Rows from block 3 of a small image classifier, named by matrix and row number. Rows with one number belong to one neuron. Each number is 128 + 24 x the weight over its row's rms, rounded and kept within 0 to 255. All counts start at 0. Numbers have three digits each. After the name is the row's rms in percent of the matrix's.
After each neuron's rows are labels from the 100 images, of 14976, where the neuron reaches its highest value: "peak on" is the class under the peak. Only what is clearly more common there than usual is listed. The data: single toy objects rendered from many sides on busy backdrops. In brackets: how many of the 100.
# fc1: MLP up (model.blocks.3.mlp.fc1.weight, 320x80), inputs 0-79
# fc2: MLP down (model.blocks.3.mlp.fc2.weight, 80x320, transposed), outputs 0-79

fc1.56 106:146132113116129149125118111119142130105126116117143176183104105171137135144111123122108077139132105103100140173146124119164149107143160116104110134120086128116151155097104167139140109139078112185135128146083067158123125144164115119138141133
fc2.56 094:110140138139120125174099129168167107131128107138088103151087135111192159081120128170126123144085144145137107132071154151145127101146132095119111101105117116146118139116131130116140114102128137118120101112162124099064158128163126138129138156
peak on: orange part (44)

fc1.297 088:119140125163113102169152147104149119131117141127146119132147093110100111108164083130113166151138083118127136153122104127134117165188114110163160137150149112116105164142120145125098149117087135107131125142102102149035131124122141117115140137
fc2.297 074:130110105097177157116136108134069116155147096132108112100115145126149127129099128135164120123137163115126117116169130155107112135088142144109105173133103122159123114089147094103113154164120130136151138108162130146174117183122133112187105121
peak on: brown part (38)

fc1.108 068:148153126157111158108117098155137114056125149155135122104121097130125129134139104117129143142130087154179113101117114150115156097139185145119100162142124176130154140118167102107113160137099152110142128132167153113136093141121149152122178113
fc2.108 090:150151127112131121123175158138083079119141136113115135158150122123102130118118140126074125112089123100103093167161106129134154089131128124152169144110148140109113098149119131174137106104128132118136106146113102123106104197130094099147102172
peak on: part in the second colour (43); part in the main colour (43)

fc1.64 101:093165137118121119112125138118148140134152128103150135177193169123151117093131137143164115098112089112093152152078110127130144133120119130104142143098114152141104077119118138167159117082111111099149130152155174092122131091116131122129123100
fc2.64 090:175087115161167130129156107124144130114108106140179123109122101133153138157130105095098129122164159114121101096180115115110111121124094131143106130145157121092149097112114104160106124172165133117116141170114097115120109175120086147101135136
peak on: part in the main colour (59)

fc1.55 082:115111092128128158138128132134152125169116153166150153155120109091119123143118126129107133147125141083128109097120113136098177121108128149111106091102135184138172129114115121148131148131052154157101134179140113105170125134172105130127150147
fc2.55 094:120114161140172156146084166181143129167115088111133130130119119103124136126136121111135165128137114162131131111124119138113117134126116139149145132140157120105109133143144112134142176134186137132183084146140126149112174139078150109130141057
peak on: part in the main colour (84)

fc1.123 093:146138147153137115106131139114080059121126128114136145166163085114130135112110132149067155115144121112104163159057145112084167164138141144110120130126103142145128131142138130125120137145078126153149112132158127163118111130119120174129149128
fc2.123 094:104162108113121117168153102086133168131153116114147092110108165157123146134158102131149126125134102127124105081129147140134129141128173144124105105120103134103152173128131104149103128085178101138096136097096066078143144144128141123144132110
peak on: part in the main colour (45)

fc1.233 096:160126160144126117138145141143101121127141141120152115176205110117124138106112157107121150117097110109141112161173137132147149149107174126132120101124188103151098162150122122068105131110153171117133130117124115131146120108127142139187119135
fc2.233 083:132129118165123121116133087117115155138103151139126116081134110087145097138131143124134135110124086161156088127147146090119157111170088123154159118147106145122153127156158122161139161125143100118130140148100113133110121117111150105138043077
peak on: brown part (39)

fc1.157 099:109143094122089128106112133120140123104156122095102120150136103124113179133117188097146136134129166117080085125094110098160146137140145157174129128157140148121160133040149127124100116140120121165128123128148164138119120127127150102129134137
fc2.157 091:157110168139129128137102090143107118143157143142106154092124161123112076144128148173131127124135118157106100086116115130159052149153117101134117142140103123173125143115112143093126122099163144076146138117161111166138172111138133115140130127
peak on: dark part (57)

fc1.170 085:087127107079137134111157099142145103114114137159092128144148162093128068100196108102125129113104134097129131108130148143124159160113115118145109117119108138079143117137135122139052111129128100113123134118121142097094159153143125141153120150
fc2.170 100:113160128140132108133124128159124114117119125097097131131114096157099149126126107119103111112136122171164129118123153127130077149167147095145149100101162121125089078126141104140150123115114118109177082133102140171158082147101129085126178107
peak on: part in the main colour (63)

fc1.159 081:110166087112087138144160145109101134217158132180111134171123107136151148117122126152119109107119128115103117145066140114130180101124144133112136170127126126146114122127109120108146124093112115125112179155134136110114122121125120159105106145
fc2.159 077:133124145161128119137097105103114172082126102134134103075127153120132109152150176099127162140120145118137092101146137136165142111120107172147104092164116111093129189123155162162116135118110147122120129072151095137165110110130126126128141136
peak on: part in the main colour (61)

fc1.265 108:150146114149175114146102140104144140114155124106132143122176124123162093157172161128139132149107095162083139147127161125171169153157125099112111138115164168098134161142146087108112129103103127125158178153121129146148141139116132107121166130
fc2.265 105:146174181124140135149159139113131111110138120126126149107140170129142136153126140159148140144096106126148163104119119118085113105152132159154169134127133075130125164138129097084093140159133092124135164131094134155180152111131099134108078101
peak on: part in the second colour (30)

fc1.202 106:128128117097115151153105074128119133125126091115161172162137126121068043117107119120149094127126138118095125114133139111107129143159162137079107121090167126108124111130138117104112124129097156140130127135084123125159115112142097126091148149
fc2.202 102:114136158154125173127141115124112140135130128169141119109161123135192105128134141107121154099075113106110117083121141107158179121141160106105085140137167152100121123100130138105123135144082116086130149115148136126137166127112107097161096089
peak on: brown part (41)

fc1.165 091:122154123108166160116128141156112167129101137150101111144137132167090128105092115125114114135116125158132098144158110115127109144097151182124111152143117154122102180100165155055137130083139119129143117126127096114070104120148107104129132130
fc2.165 092:109086133097081110100113081136133146122105078139138131138109131156141107131140142191102097128133107122129119148129085165157144149126091139114113156148137125149109126138141133166120168087119123152109113151183139103095133159094108130165129113
peak on: part in the second colour (36)

fc1.193 125:131161151170162148126130098176113091146128142095114115141113194118108081142138126125129143145135139125120113153085128137118138078178129105099146126122112133111107167081126116147127146141153134072124139137141120109079115162150117148115148143
fc2.193 097:149175111119143147158127157090092074131127144114121117111150171125124119120125119108135135142092100143146147139139146113122136150119125101094115133141137147159155124102118063123120130100076118144102151122117110158084122122119168178186149155
peak on: brown part (50); part in the main colour (41)

fc1.4 096:123135116105150126147086055127141135103112135111132154108158154124126088148126132107094130140099108099133119113112111100116143166125104116155089123115114124152150154113142126162122093134090147102180101134142129102086195118124162147095117117
fc2.4 095:103149120118153139152103120155128066102163136125145156085139126113115078107098126155109121090113134112121117133098105100135150075123131135180129142125184126091142118153140148116096131126137176139110097119142116139135136113144152176106169131
peak on: part in the main colour (42)

fc1.176 085:121109123111153132101103154128129109111173105143161104181137127121144152161104146130146096123109139116140098115137105130152094121112203117098110096152115116069174146144092137121147133123139182137133128140116122069105115133111113149114115141
fc2.176 106:135136132190117124135128139125152113149183154112116165141101085148125139128129122132099137138093086158128136126139112115100180129147089165124160137098139078127132115131142123123161132098127119151136078143167152110130129108172160169120109162
peak on: brown part (26)

fc1.67 105:168148157156147125130090150154124119137140137129104093187142112160142102118117119107129108141148136108126140113184138128159094153131103138139155194114132125081132133105116161132130127124138090101134162184112117110093144139137165152087135127
fc2.67 092:115097095090109130117161112106116134123113131109197139096108147119133108177100135131115141143122053136116115141082154115127169105151150119115113087134130150102137101161152085099120132140119127126148126102131141101149156095114131166155148122
peak on: part in the main colour (40)

fc1.105 085:131177109148106162132114120110114131135126100153093121153141157134126147115126121141122128125133126125128099137075130095158131049171127149121091168132114105114056137104122162101131121149168114134108106119112130143139117133085132082104152139
fc2.105 093:136132164121124129159126150159121136106119139121126137119163113099126102150144110096094159137129134155075131094114136159063098121157128157148117158136104173133138130152140114155090096119102096138165140052141122120127134120144148133082133109
peak on: dark part (58)

fc1.167 085:135165117174100144148136078135077150108125139120125107146187118104148145140082122158103135131093117131154135104129123128157135152124132148092114135120150121143123183166158111096149146149140137120166141134165150128096137134119127134178180139
fc2.167 095:149140116188123133107117119085123123144130118151139131117117122130112155139155080137127096124099100187081116115121152125116202101110140159127151149141153139144144132171152125163115131154115121103157153143090135125123119163113112092176140121
peak on: brown part (29); dark part (25)

fc1.118 102:149122154118125135135109130180111122124142191136127145143111123143191135117097089125076130142140118158102136124111153171181131128114148154118074129151147127073110157117116117077112150130100131114126144095137155153115127119132132095121125156
fc2.118 110:105132073127157132126090145135121110164112074162103140124148152111092128178180136144181164124147144132112156127128113125119143138163118108114148125134114093163138138168139155156132128126153109126086138150106141090149162138121117130164116092
peak on: part in the main colour (43)

fc1.144 101:155149111119083138145130107108130096108096128156157129155106148106122135108161147145131119130082094139136106140168121130121119128154190132088150127147113106099131128117102111138089159084146105140109132125156118175162122163110173154172155114
fc2.144 116:071153146127153144129156139138133174132146160109136116148121117128129141077105158113115095113127112115132163073105120143109165144098165152190112156123120118131102123126142111150133187154104146141119136108133140141129082142096085118132102143
peak on: orange part (48)

fc1.77 105:108149119133136123133144141147103134074136150139107117155086048160137133122155124129106131118115126086134102119118141124081137106058119140121147176138130129100102117103136111113130151167138150125149107133145063120115101127132122106135109167
fc2.77 106:096120152118123113122124110055135103104136119175158139147116163090149122148171108110158096161113166125133154136136125138186112154119141131128090115148087093169156142147129161088092129087138131146103106109115141120142113124126134141135120119
peak on: orange part (58)

fc1.122 134:127129133125153122125085139169071123131099161107077117115163133095122113117171139164097100156180117106145132109102139118125138142137127128147103099097125137157092073158096117134130120154101111152162132086119125113097161159108123130118118123
fc2.122 126:125163147123188142138121122087121120156118140115082167127122136139068123153127124133102141173205149110145173144094133131101093149134134094146143149133121105127142130113103146173116111128159129163132127110108112146096109140124120120126120169
peak on: part in the main colour (98)